config = dict(
    model='audio captioner',
    train_examples=52083,
    noise_aug=0.002,
    hop_length=320,
    encoder_norm='none_scaled_ws',
    encoder_drop_path=0.2,
    decoder_layers=8,
    decoder_head_dim=16,
    optimizer='soap',
    beta1=0.95,
    precondition_frequency=20,
    one_sided=False,
    adamw_lr_other_params=0.0019,
    warmup_steps=950,
    adamw_weight_decay_other_params=0.01,
)
Rows from block 5 of the audio encoder of a small audio captioner, named by matrix and row number. Rows with one number belong to one channel. Each number is 200 + 30 x the weight over its row's rms, rounded and kept within 0 to 999. All counts start at 0.
After each channel's rows are labels from the 100 clips, of 14976, where the channel reaches its highest value: "top examples" is what is common among them. Only what is clearly more common there than usual is listed. The data: chords played on synthesised instruments.
# convs0: first 3x3 conv (encoder.blocks.5.convs.0.weight, 96x96x3x3, standardized in use, each kernel summed), inputs 0-95
# convs1: second 3x3 conv (encoder.blocks.5.convs.1.weight, 96x96x3x3, standardized in use, transposed, each kernel summed), outputs 0-95

convs0.62,203,222,231,226,220,189,189,170,156,157,164,156,184,235,235,184,169,181,230,221,160,202,261,118,161,162,147,220,181,169,170,181,196,194,175,221,185,240,224,151,216,171,193,260,194,253,272,205,182,193,229,186,200,220,200,244,213,176,184,139,189,224,147,184,159,181,185,199,197,211,202,186,168,209,206,175,180,145,176,236,172,212,197,196,167,222,195,191,224,169,145,211,184,202,191,177
convs1.62,105,163,198,174,209,238,192,261,166,212,163,216,189,219,202,254,212,174,138,219,228,203,187,234,213,222,179,156,191,191,202,225,232,179,168,217,207,166,134,253,221,232,183,209,164,212,176,175,197,195,218,192,202,201,210,178,211,212,151,239,167,205,252,168,246,262,183,250,187,188,165,235,217,165,139,221,207,203,223,163,183,208,194,229,229,197,200,211,240,188,203,171,156,196,174,214
top examples: vibraphone-like

convs0.6,188,191,185,161,213,204,192,152,224,165,188,190,172,200,230,182,201,178,239,179,151,224,221,221,162,189,177,210,235,238,171,167,239,189,148,193,178,229,226,166,248,203,216,235,157,224,226,259,225,210,140,181,232,190,221,190,222,233,206,214,163,132,166,195,172,209,209,200,190,227,198,199,173,176,171,169,219,263,203,136,207,151,198,165,136,251,190,173,190,224,195,254,149,210,176,208
convs1.6,206,201,211,223,196,215,211,213,200,194,242,123,188,164,165,168,190,252,175,228,237,191,216,165,202,217,235,224,228,243,229,235,233,225,256,195,192,224,176,209,197,193,171,179,236,231,209,191,188,216,241,208,195,235,157,169,201,171,188,233,229,282,210,190,197,158,198,175,155,250,214,200,189,233,162,234,231,245,233,241,136,159,219,247,238,196,170,178,161,183,217,232,192,156,182,179
top examples: thin (high-pass)

convs0.31,215,171,226,187,194,229,234,155,212,150,149,140,223,181,221,164,189,190,201,243,198,193,204,195,174,235,210,187,94,215,197,222,231,169,261,219,169,252,215,237,172,200,204,200,206,193,183,161,209,198,197,176,155,270,211,177,212,220,210,156,243,177,222,214,186,230,187,154,255,217,229,177,197,158,197,151,162,173,183,234,201,185,143,209,187,221,188,194,191,188,223,195,185,215,243,238
convs1.31,191,211,170,165,180,163,205,216,191,136,180,161,121,225,208,186,161,169,226,166,176,197,192,176,234,223,164,212,246,172,196,215,152,208,165,182,175,226,149,248,204,165,202,218,163,212,204,187,142,160,213,198,236,193,160,222,230,150,206,199,196,224,237,196,205,253,171,218,159,181,152,239,193,212,233,178,241,168,196,182,167,223,145,167,228,210,153,174,248,200,219,154,183,215,218,190
top examples: organ-like

convs0.14,224,227,192,165,173,209,196,198,164,208,208,178,222,166,197,243,237,170,221,142,171,208,215,201,205,233,190,213,207,167,177,172,177,167,217,227,204,158,221,194,215,201,202,297,196,247,244,162,248,191,179,202,167,225,212,209,198,236,122,179,264,238,237,202,164,223,202,234,174,170,204,196,197,229,206,159,222,187,213,149,146,188,240,262,171,150,162,193,174,210,188,229,228,197,178,215
convs1.14,223,169,172,258,220,186,201,244,213,98,169,215,154,152,184,142,162,204,156,184,223,164,211,211,190,163,217,167,206,187,182,176,199,219,197,196,239,205,179,252,234,227,221,223,228,188,220,208,176,208,211,225,231,171,208,184,185,220,187,226,176,166,186,188,201,182,144,136,213,170,197,251,149,192,188,177,166,182,169,205,187,189,180,226,174,177,227,162,207,222,190,169,191,251,158,267
top examples: harpsichord-like

convs0.71,190,195,251,180,212,163,171,206,202,249,201,172,266,208,186,210,253,170,239,175,164,218,276,206,233,180,199,214,209,217,172,190,174,173,208,179,192,178,220,228,165,152,187,154,204,184,204,215,251,226,210,192,173,205,177,189,126,185,193,188,185,196,185,171,149,231,229,171,124,177,239,135,211,174,207,176,181,194,198,159,219,159,222,147,186,139,194,192,231,178,157,169,193,198,215,189
convs1.71,210,217,167,137,249,255,240,197,155,195,269,250,215,171,212,212,172,242,187,202,174,195,171,212,169,229,184,244,180,125,209,201,192,219,200,187,183,195,210,197,226,261,210,190,187,233,195,239,183,216,176,209,276,191,173,192,215,174,189,174,184,204,205,190,193,228,209,224,240,218,199,154,175,158,215,182,153,127,210,210,154,210,193,185,185,227,190,191,200,224,217,158,203,239,133,244
top examples: saw pad

convs0.69,204,237,146,178,204,138,249,183,215,230,202,187,217,213,230,209,150,219,234,194,202,163,226,196,249,199,196,204,234,211,165,238,214,156,210,209,217,158,196,227,159,222,207,169,193,230,218,177,160,182,220,172,204,160,191,243,219,193,185,198,200,185,274,220,163,178,199,211,206,160,121,167,202,191,191,276,192,162,210,215,183,195,219,146,202,188,214,187,180,189,193,218,186,285,231,265
convs1.69,192,202,203,162,196,204,159,184,182,203,202,218,242,178,203,185,237,243,160,207,205,239,206,219,276,156,213,220,212,171,167,192,193,216,163,200,175,177,207,163,218,204,151,242,181,237,167,201,225,187,170,161,215,182,190,180,190,280,208,202,186,201,194,152,213,197,223,186,224,225,213,158,174,170,179,172,194,121,186,176,158,153,175,167,151,146,237,150,239,192,215,240,217,163,140,199
top examples: strummed; marimba-like

convs0.34,212,169,227,211,215,163,212,255,161,142,232,201,229,206,220,265,174,202,238,259,172,187,170,206,187,194,170,211,220,196,204,179,240,226,249,229,157,152,217,198,170,198,227,198,189,181,197,183,230,216,213,176,169,232,210,195,218,158,198,204,227,199,195,246,189,180,215,187,244,134,112,226,233,221,216,238,202,199,191,216,234,167,220,280,167,229,220,218,238,203,201,187,219,249,199,156
convs1.34,189,193,207,192,232,120,217,211,190,181,225,272,205,188,222,146,135,240,213,152,216,238,237,209,177,177,159,172,230,207,211,223,216,161,182,224,207,211,218,191,250,168,208,193,220,238,252,203,179,206,167,205,212,181,202,236,213,214,196,172,206,176,201,223,196,234,170,248,190,210,152,149,269,222,238,159,225,189,169,222,214,237,198,235,232,164,241,132,226,202,179,225,175,202,206,230
top examples: organ-like; clipping; text has "clipped"; instrument: square lead

convs0.59,185,177,233,225,191,226,216,153,154,161,178,215,176,152,219,204,146,154,219,219,194,213,226,163,224,222,170,157,233,154,233,196,165,209,190,145,202,181,225,201,202,170,259,190,240,257,206,193,215,179,168,181,227,190,201,171,203,220,179,212,202,217,195,219,202,188,208,225,164,244,233,265,237,170,155,198,187,226,174,246,194,215,178,182,182,208,153,190,209,119,228,205,119,217,166,188
convs1.59,240,190,153,190,197,182,184,206,165,243,207,217,174,199,196,238,217,229,183,179,179,204,232,197,242,187,218,217,165,209,239,198,194,179,203,252,209,201,171,211,233,205,196,176,226,159,189,180,173,219,211,191,244,181,216,221,198,174,122,180,130,194,201,250,236,187,175,207,210,187,188,293,195,283,158,176,186,223,156,272,176,186,232,189,150,238,228,153,230,224,221,214,205,177,209,202
top examples: marimba-like; vibraphone-like

convs0.2,172,168,231,201,204,148,251,165,241,183,221,170,201,233,153,208,164,119,247,204,221,232,162,203,217,196,163,222,202,222,235,211,167,188,164,219,229,218,158,195,192,249,154,211,192,159,206,162,238,208,200,200,188,201,195,265,175,147,244,160,245,190,171,159,217,185,152,206,198,211,225,253,208,188,210,176,208,265,215,214,190,171,268,225,184,220,221,228,201,229,201,189,205,192,191,229
convs1.2,226,233,232,202,207,192,190,243,203,224,200,187,226,155,210,161,227,212,186,177,210,216,203,188,186,195,196,139,214,202,167,214,237,234,172,145,199,207,217,211,185,171,185,196,231,197,173,200,201,246,203,201,184,181,141,175,189,128,190,234,208,189,205,194,206,250,258,180,171,203,187,179,195,264,218,165,177,217,175,174,200,159,219,237,281,144,165,189,257,185,151,267,207,143,214,237
top examples: arpeggio; playing: arpeggio up; organ-like

convs0.30,166,146,184,157,176,246,209,204,187,210,231,145,199,139,189,191,220,220,227,188,206,152,181,151,222,172,196,238,152,220,228,240,236,246,247,177,237,251,206,144,208,192,238,204,187,183,209,207,156,211,217,150,141,185,190,211,182,227,187,176,223,185,164,204,168,131,201,158,212,189,152,145,203,195,180,157,176,176,180,215,168,202,238,191,226,181,208,157,213,180,183,232,173,203,181,167
convs1.30,210,235,173,194,174,233,171,194,155,180,224,226,223,173,233,184,217,178,166,254,223,260,216,144,182,207,203,202,199,144,172,193,222,225,179,210,194,202,145,209,139,265,247,249,143,154,197,193,224,191,153,248,203,261,236,154,223,208,218,196,201,180,217,192,235,184,200,256,171,179,192,214,199,191,244,175,172,250,241,196,198,198,218,191,263,181,204,192,176,176,193,179,228,205,198,226
top examples: thin (high-pass); organ-like

convs0.75,206,171,200,178,192,174,139,173,169,191,232,212,179,232,255,212,152,212,213,160,167,195,187,196,222,179,204,229,193,250,216,207,220,201,247,239,248,223,208,147,145,227,155,180,187,193,159,208,201,157,217,190,175,196,185,226,202,182,212,221,217,192,204,195,133,176,157,181,250,246,211,207,201,239,262,153,228,200,169,199,205,210,292,180,187,232,205,188,209,175,183,184,168,233,196,269
convs1.75,156,273,169,193,190,170,234,197,203,153,167,183,231,191,162,230,160,205,173,179,251,191,182,199,215,255,173,198,202,178,165,136,222,233,155,180,157,176,247,216,160,195,220,184,180,190,259,191,198,231,207,215,223,200,177,167,168,153,207,149,169,208,191,170,205,221,251,220,179,202,226,177,194,178,209,256,197,248,252,222,170,178,185,268,178,210,197,159,226,192,178,211,194,152,182,190
top examples: organ-like; vibraphone-like

convs0.12,247,208,239,202,198,169,168,238,169,229,239,227,190,237,217,196,170,154,257,199,211,227,204,180,242,215,206,190,280,173,244,249,225,251,143,231,213,264,205,246,157,171,143,214,218,220,223,212,228,231,133,192,198,202,229,200,197,248,231,151,240,188,187,184,204,213,145,176,199,187,233,164,207,209,169,169,192,214,225,168,227,205,213,173,209,182,206,201,157,189,195,225,175,192,202,203
convs1.12,216,204,193,199,172,244,242,189,227,155,173,218,203,170,188,161,211,211,174,167,235,182,193,260,129,180,217,194,191,183,164,143,187,184,196,168,222,208,215,162,230,170,194,196,190,130,157,202,214,190,201,176,168,177,187,174,245,209,189,178,164,245,155,219,183,173,201,205,184,126,133,192,200,170,177,214,164,188,189,211,177,204,155,231,181,154,199,200,202,200,132,150,142,195,239,178
top examples: square lead

convs0.91,264,159,194,161,174,216,206,169,153,197,154,202,208,243,195,144,199,220,176,120,206,236,253,222,208,189,218,193,271,198,201,190,159,180,206,211,238,222,191,221,194,176,178,193,194,212,212,258,160,213,251,185,147,177,195,206,218,175,165,216,234,230,183,249,174,212,214,224,234,179,237,173,223,212,164,161,248,157,219,192,153,172,242,219,161,225,220,203,203,199,173,174,227,203,187,246
convs1.91,140,178,223,251,217,244,212,222,214,234,190,193,247,191,257,206,191,213,187,219,246,189,216,211,262,202,168,220,203,205,159,159,221,274,188,222,234,193,160,175,178,201,230,218,200,165,181,166,235,164,175,252,224,201,209,238,201,218,213,192,162,168,185,190,176,148,177,192,156,273,223,184,200,260,218,213,197,181,246,201,242,208,192,170,189,228,247,193,216,254,190,207,244,241,211,195
top examples: playing: arpeggio up; vibraphone-like

convs0.23,218,181,228,155,244,204,203,164,214,166,196,168,173,207,190,176,188,188,205,276,185,206,244,192,239,188,179,154,237,203,247,195,228,241,241,255,228,220,207,219,181,230,247,170,169,239,237,181,198,268,227,199,233,237,218,217,250,179,174,208,153,188,245,221,198,226,185,211,178,210,168,191,177,190,203,171,156,231,215,237,234,248,205,181,184,181,204,141,230,206,144,140,191,185,180,210
convs1.23,210,259,183,140,213,191,176,191,156,174,277,245,161,215,200,174,204,155,229,260,150,168,224,202,194,158,176,229,229,230,144,211,197,195,181,235,184,170,165,175,223,232,228,165,219,214,186,241,197,197,185,209,121,207,188,166,215,169,169,201,243,257,202,201,242,229,242,242,205,238,209,211,199,192,157,198,235,156,223,228,196,169,182,213,164,234,200,195,198,190,224,193,237,204,210,204
top examples: dominant 9th

convs0.56,211,164,191,249,211,153,222,196,190,181,193,151,181,197,209,179,206,252,229,219,128,216,205,189,225,178,276,220,210,270,162,173,196,173,252,238,201,222,199,206,175,205,161,221,189,136,192,239,202,195,178,227,143,132,191,178,169,209,197,230,178,236,179,223,176,161,200,191,148,198,192,227,174,173,200,207,221,208,185,202,183,215,210,226,220,172,226,140,178,207,201,167,146,146,160,185
convs1.56,229,238,183,234,166,254,219,215,200,192,172,273,186,229,229,246,180,177,155,218,194,204,184,263,218,158,155,196,221,111,214,203,187,229,199,206,159,250,222,182,157,164,172,198,161,201,209,191,211,200,213,192,240,244,178,212,249,244,191,192,199,199,202,210,183,215,244,225,196,161,216,188,230,228,139,197,242,168,213,217,198,193,256,187,169,146,173,227,172,238,216,214,190,235,190,188
top examples: vibraphone-like

convs0.13,207,226,163,216,232,176,165,196,191,184,210,209,194,146,217,237,183,244,210,207,213,231,107,258,219,185,247,181,204,204,215,170,173,162,224,219,176,157,195,169,171,181,210,172,182,187,174,210,184,272,151,247,206,192,190,176,191,225,162,183,229,256,174,170,206,139,190,208,182,189,171,270,214,194,232,174,169,219,226,191,220,206,209,260,227,191,222,190,214,188,175,228,173,132,182,206
convs1.13,234,185,187,170,202,256,182,213,172,168,168,191,219,233,238,190,190,222,169,187,142,187,179,197,172,225,222,178,166,165,129,198,204,195,174,199,178,202,197,210,234,126,188,204,154,163,153,182,220,157,200,179,185,206,258,212,203,179,246,245,177,137,174,222,165,238,257,195,157,177,153,167,198,185,201,167,192,219,182,182,172,171,224,206,164,210,146,196,200,180,203,152,143,189,183,234
top examples: arpeggio; organ-like

convs0.77,173,198,169,246,254,185,194,195,194,221,202,185,177,227,215,190,175,230,229,225,220,177,236,211,240,241,216,195,243,200,287,241,227,211,189,228,176,253,198,179,213,223,194,243,167,167,243,202,168,234,189,190,208,185,187,167,241,189,161,244,184,161,221,229,165,216,167,221,230,201,190,197,176,129,157,152,186,201,212,289,175,240,190,207,179,180,160,194,216,205,235,181,249,219,176,220
convs1.77,260,200,204,168,150,231,225,267,193,157,213,204,195,172,175,178,186,174,230,261,171,209,200,162,228,168,232,188,255,195,188,177,186,147,156,132,168,211,234,180,195,207,221,177,243,231,184,174,194,193,204,249,136,231,196,171,152,155,237,191,231,171,218,179,192,164,191,209,200,203,232,176,173,217,204,155,169,165,249,184,235,191,212,188,197,189,230,140,171,170,164,208,181,194,209,197
top examples: marimba-like

convs0.73,172,181,233,262,179,185,214,166,229,185,215,224,224,160,200,183,209,198,223,191,256,206,184,239,192,194,208,151,224,168,206,193,198,200,232,221,164,262,218,160,161,234,255,208,151,205,204,158,194,156,119,219,171,198,210,232,178,225,230,198,181,240,212,230,217,172,134,160,208,158,238,280,189,195,192,224,162,183,260,233,209,201,212,204,178,225,157,216,188,196,189,205,198,177,170,179
convs1.73,206,168,183,245,238,238,177,196,202,218,199,202,178,186,168,148,233,169,145,200,157,207,219,212,166,204,203,245,157,256,195,189,216,226,220,182,189,170,228,199,239,192,168,203,183,204,215,209,178,203,232,214,166,266,224,194,225,242,171,194,162,166,171,224,177,224,159,245,204,226,149,202,215,190,247,139,191,244,196,233,188,225,153,228,218,225,279,209,213,201,196,186,140,251,229,234
top examples: organ-like

convs0.17,217,179,224,179,212,210,211,180,255,187,256,188,199,224,212,201,184,210,190,200,157,245,196,149,232,232,213,224,186,251,169,217,242,205,209,258,190,247,242,212,208,200,149,184,162,210,252,146,225,166,248,215,246,161,149,165,210,191,140,164,188,177,173,211,187,179,201,198,206,178,156,163,164,164,216,195,196,154,229,270,159,221,236,165,199,223,195,214,167,243,212,209,186,174,214,188
convs1.17,180,174,211,210,167,218,223,220,200,229,186,176,231,204,218,169,224,173,153,179,302,183,227,229,232,259,203,211,208,180,200,170,238,226,178,173,195,165,227,211,161,185,234,262,230,237,165,205,197,189,197,173,229,218,250,181,204,192,246,167,242,210,179,179,174,238,225,228,176,204,253,187,197,182,227,170,126,211,165,171,180,156,188,199,215,177,175,184,252,148,192,226,209,210,171,154
top examples: clipping; text has "clipped"; organ-like

convs0.95,239,215,214,224,201,241,188,160,217,186,180,218,172,196,214,242,212,210,199,211,155,198,273,208,222,242,199,209,160,200,229,203,196,145,175,183,201,266,148,161,195,198,169,276,164,211,183,150,252,202,207,173,183,185,291,201,169,199,178,225,222,182,206,206,192,147,175,186,186,208,170,228,172,151,198,226,206,196,201,191,183,204,219,164,190,145,192,245,229,182,125,181,210,233,187,205
convs1.95,178,205,209,180,178,174,208,190,184,181,234,232,216,183,177,236,170,218,162,175,186,175,165,199,204,148,179,190,249,191,227,214,200,243,128,204,196,244,219,233,181,222,143,243,189,153,198,173,210,196,184,228,164,251,199,213,239,234,202,208,216,200,269,171,193,187,241,207,230,169,253,217,182,185,170,214,276,241,235,157,171,247,242,207,249,201,218,154,181,212,247,198,159,185,207,210
top examples: marimba-like

convs0.7,151,220,168,176,161,137,205,208,200,201,247,184,215,171,199,151,190,232,199,168,212,219,241,244,283,199,254,191,227,219,174,229,188,228,214,232,203,150,193,209,237,176,213,231,158,230,165,148,209,181,228,202,218,215,186,233,247,187,151,279,207,212,201,214,198,219,160,241,212,176,181,169,193,187,214,216,217,190,200,232,212,141,216,152,192,224,235,170,167,259,204,179,201,184,177,211
convs1.7,219,162,235,186,203,187,222,273,233,211,257,190,210,194,200,233,165,210,183,235,162,242,186,172,236,186,204,189,229,156,210,177,210,204,215,166,122,206,203,218,143,206,183,285,214,177,216,166,236,201,208,179,181,245,212,207,236,276,233,185,198,194,180,222,169,205,167,147,202,257,243,181,218,178,182,186,166,170,191,234,230,171,208,193,217,177,209,188,208,235,166,243,213,243,224,198
top examples: harpsichord-like

convs0.87,222,261,227,187,233,223,222,171,200,122,225,139,191,168,195,233,242,195,255,262,154,196,183,267,197,157,204,229,223,202,207,168,220,227,221,216,156,199,225,184,177,188,210,110,248,183,179,195,217,208,231,172,178,233,245,236,218,169,126,222,171,193,167,209,207,165,199,229,178,190,188,172,166,161,202,233,220,207,189,201,217,164,210,191,172,187,219,234,204,194,191,207,203,199,178,195
convs1.87,228,169,225,182,197,244,178,153,201,222,264,283,183,184,222,210,236,203,181,203,231,219,191,172,177,214,177,191,178,214,176,179,154,171,161,192,227,169,179,186,178,209,165,223,156,225,284,251,210,183,196,185,218,185,169,155,162,172,214,208,213,231,164,216,227,238,198,173,248,165,227,215,241,257,162,177,243,202,231,206,193,231,149,193,199,192,186,231,170,216,195,215,190,138,232,176
top examples: string section-like

convs0.52,250,214,219,155,198,210,256,243,215,161,224,211,171,173,206,155,156,173,218,190,181,179,226,143,238,203,152,180,182,212,239,288,230,161,217,238,245,265,201,215,150,194,184,201,172,192,237,155,233,187,236,182,184,199,194,188,221,186,168,240,207,153,206,190,213,179,195,186,225,203,203,149,190,205,179,237,153,203,233,236,213,203,212,172,186,188,251,206,205,165,198,237,160,194,208,253
convs1.52,222,280,156,233,167,215,165,192,205,223,220,184,179,209,278,186,209,216,194,211,229,187,231,251,202,193,225,151,201,213,200,210,147,211,269,216,221,193,190,231,183,222,169,204,208,200,191,198,164,263,210,242,223,166,225,272,230,197,201,224,177,224,181,162,91,157,172,193,229,177,195,245,189,196,201,180,195,219,207,202,187,199,179,210,223,223,218,248,213,208,187,186,205,247,187,177
top examples: the note A#; square lead; root: A#

convs0.53,180,236,218,228,196,194,211,210,191,164,222,231,255,180,150,214,137,217,207,215,211,204,224,251,201,198,197,187,276,193,226,179,164,211,142,215,201,216,203,209,194,209,184,235,289,211,166,218,216,248,152,216,202,171,214,172,220,151,169,193,175,149,195,157,200,239,186,163,166,194,192,177,225,191,209,158,211,220,207,230,277,228,212,189,172,175,249,206,184,181,187,247,181,212,179,256
convs1.53,222,219,124,183,194,200,157,177,220,222,236,225,203,202,210,239,232,220,237,189,212,222,209,190,210,172,223,145,150,198,199,253,186,236,184,192,227,204,250,229,212,183,209,179,197,192,155,219,186,192,199,183,194,193,232,216,238,179,253,209,230,221,266,208,219,173,237,245,223,177,185,224,228,208,178,228,237,151,158,210,177,188,157,255,256,241,161,259,174,188,239,175,152,198,200,147
top examples: marimba-like; vibraphone-like

convs0.45,199,239,223,183,224,165,269,243,209,234,189,200,190,242,190,144,187,200,201,180,209,219,195,172,166,217,189,185,252,200,229,194,180,200,201,217,167,173,296,191,233,193,263,240,211,224,218,186,204,192,191,185,245,206,202,162,228,212,229,158,159,215,232,246,178,214,160,228,214,200,155,235,176,181,214,178,222,192,252,212,248,179,215,209,218,153,172,159,224,173,158,197,238,267,162,213
convs1.45,172,167,240,178,195,234,180,156,175,167,235,232,197,210,142,247,162,200,236,264,180,196,225,196,254,219,247,199,176,226,170,240,224,182,172,269,202,210,246,215,179,242,163,224,252,196,168,218,200,191,270,214,154,211,176,164,237,214,176,188,220,215,191,194,195,217,191,212,215,189,205,193,184,230,213,264,215,161,206,227,180,190,165,206,216,234,203,168,227,171,257,177,205,183,261,220
top examples: arpeggio; playing: arpeggio down

convs0.83,174,185,203,249,207,213,187,186,142,179,156,172,229,181,174,280,211,154,206,177,169,265,235,292,181,182,205,193,219,146,198,171,231,198,194,217,206,207,185,254,214,178,191,227,202,228,249,164,210,218,193,173,203,176,221,215,197,237,183,205,210,218,217,223,189,203,195,186,214,254,206,203,155,224,177,195,215,245,307,209,181,194,206,228,203,191,254,186,224,214,160,178,175,169,200,193
convs1.83,188,179,244,195,223,224,221,207,206,273,214,152,246,191,181,151,237,249,234,148,184,190,178,289,189,199,172,254,203,194,205,218,183,258,218,226,227,231,204,200,216,186,158,194,204,184,218,218,127,190,235,214,226,258,249,210,216,168,211,159,247,186,163,208,200,163,201,192,228,260,176,186,167,233,187,207,171,190,181,214,177,182,195,200,158,218,223,235,238,211,203,200,168,187,228,220
top examples: playing: arpeggio down; organ-like

convs0.76,182,252,219,216,254,221,192,173,218,227,207,157,168,215,123,213,198,215,208,230,276,236,237,223,208,243,194,255,207,202,201,215,201,202,192,198,203,164,175,223,235,195,174,203,244,221,166,130,168,232,156,192,243,213,221,183,224,190,172,212,160,163,186,193,209,209,185,193,197,189,225,172,212,133,239,200,188,241,208,257,225,185,199,172,202,233,222,220,222,246,230,188,208,243,123,205
convs1.76,236,213,181,175,157,213,140,199,219,250,228,166,247,241,187,209,210,210,229,273,148,190,169,180,186,153,213,207,171,150,201,216,188,187,193,214,183,182,246,234,209,196,176,183,251,209,234,190,173,213,242,165,205,158,182,212,195,216,188,167,155,175,241,183,225,175,193,193,116,252,168,217,189,227,179,212,203,201,211,166,236,216,157,227,143,254,197,239,233,177,194,196,215,226,226,173
top examples: vibraphone-like

convs0.0,213,145,224,250,162,191,191,172,219,199,199,187,234,175,220,189,209,176,194,232,170,161,208,177,175,216,172,236,216,204,224,211,209,238,249,231,176,233,231,187,162,196,244,188,200,203,247,247,176,186,187,224,173,224,210,241,227,199,102,157,265,178,230,171,181,233,221,198,186,189,179,189,185,163,161,257,201,159,189,172,218,223,187,194,222,150,254,157,146,202,158,232,185,227,207,206
convs1.0,158,220,114,151,223,189,204,193,217,185,191,242,202,192,207,187,157,152,191,211,213,165,210,225,209,180,205,192,166,199,180,173,157,152,160,161,223,214,181,174,231,180,226,186,175,151,162,209,218,151,147,195,183,185,218,168,208,221,224,205,178,193,217,261,223,166,219,155,214,226,175,197,193,276,230,181,191,201,248,214,119,213,197,161,182,214,158,221,235,226,238,164,211,223,173,223
top examples: strummed; marimba-like

convs0.58,202,207,215,209,215,249,221,247,167,236,248,204,214,163,168,257,187,175,199,206,233,160,129,231,166,224,249,233,248,220,233,200,185,210,194,278,189,222,155,165,206,151,198,232,239,201,173,187,245,232,223,190,186,211,195,204,170,217,160,263,217,176,189,205,224,222,161,178,227,166,164,155,199,161,172,223,201,206,199,200,218,180,181,161,116,183,189,193,184,183,172,205,169,200,207,219
convs1.58,210,235,193,232,127,216,178,109,164,198,201,190,217,215,237,202,219,231,208,198,203,196,215,168,202,199,186,160,186,232,189,150,237,213,214,192,232,218,219,177,200,266,216,219,187,206,251,234,192,193,168,229,244,208,294,212,167,134,244,186,155,196,216,206,166,211,191,224,204,159,167,160,192,242,224,191,190,231,177,190,200,232,203,198,154,144,194,198,188,245,152,213,207,207,224,188
top examples: saw pad

convs0.26,158,160,236,253,194,218,176,165,188,210,247,216,212,178,180,196,207,164,223,196,195,236,197,216,107,235,210,184,222,253,246,186,210,169,162,186,208,166,243,208,149,181,244,212,173,229,217,185,208,199,183,206,189,218,194,140,205,234,215,164,149,185,217,175,237,155,198,196,224,191,201,249,219,188,232,176,227,235,238,165,220,173,253,185,222,195,164,215,212,190,141,211,223,275,187,191
convs1.26,177,174,191,187,247,212,201,177,173,182,223,192,211,164,169,212,196,204,147,218,213,211,152,256,186,214,212,162,262,165,232,177,189,234,152,255,175,225,202,241,247,233,186,185,236,188,209,196,202,220,186,188,212,151,214,202,197,144,216,243,176,178,182,192,197,153,192,209,195,211,129,221,218,134,220,251,208,188,164,210,138,198,165,206,221,211,179,162,208,206,245,250,199,146,243,236
top examples: string section-like; clipping; text has "clipped"

convs0.57,209,220,235,172,215,207,188,192,191,183,195,202,170,203,204,185,158,167,205,235,244,195,240,235,135,218,178,185,303,229,228,219,232,198,192,208,193,188,181,305,160,200,175,186,193,180,221,183,180,179,192,186,215,225,159,204,204,222,129,197,205,179,198,213,219,224,176,157,154,183,196,167,216,213,200,176,209,183,187,193,171,186,216,198,167,227,167,146,244,186,183,214,136,182,126,222
convs1.57,212,236,157,260,230,190,225,216,239,216,223,184,216,201,242,202,209,175,226,230,195,224,250,196,225,150,206,201,227,174,269,204,257,192,212,227,184,257,259,253,243,179,138,237,197,245,171,244,215,165,177,211,194,243,231,165,197,207,175,169,188,186,204,168,206,153,195,208,207,208,148,162,233,183,210,200,174,199,172,210,180,172,241,196,168,191,154,185,193,176,169,226,150,159,211,189
top examples: strummed

convs0.39,228,188,246,215,205,184,195,268,125,202,172,196,186,152,228,229,169,201,197,155,276,173,254,215,199,225,208,198,261,253,190,214,242,178,203,203,159,178,174,186,184,198,190,205,192,219,172,232,250,236,177,164,198,236,193,255,196,229,178,223,192,237,210,159,213,146,187,192,210,177,214,194,183,194,197,268,248,271,235,183,186,188,249,166,187,223,173,209,215,194,183,205,181,187,198,193
convs1.39,114,208,246,174,172,209,190,168,176,236,231,125,233,226,161,211,224,223,147,239,217,236,193,158,214,177,205,222,203,207,216,261,197,186,199,167,223,183,206,211,211,204,247,243,206,240,242,167,199,168,209,230,184,134,180,194,219,190,167,220,173,213,163,203,195,158,191,140,183,180,200,201,200,188,189,156,164,168,221,219,181,183,233,200,191,239,222,224,142,249,147,192,216,215,225,194
top examples: arpeggio; playing: arpeggio down; thin (high-pass)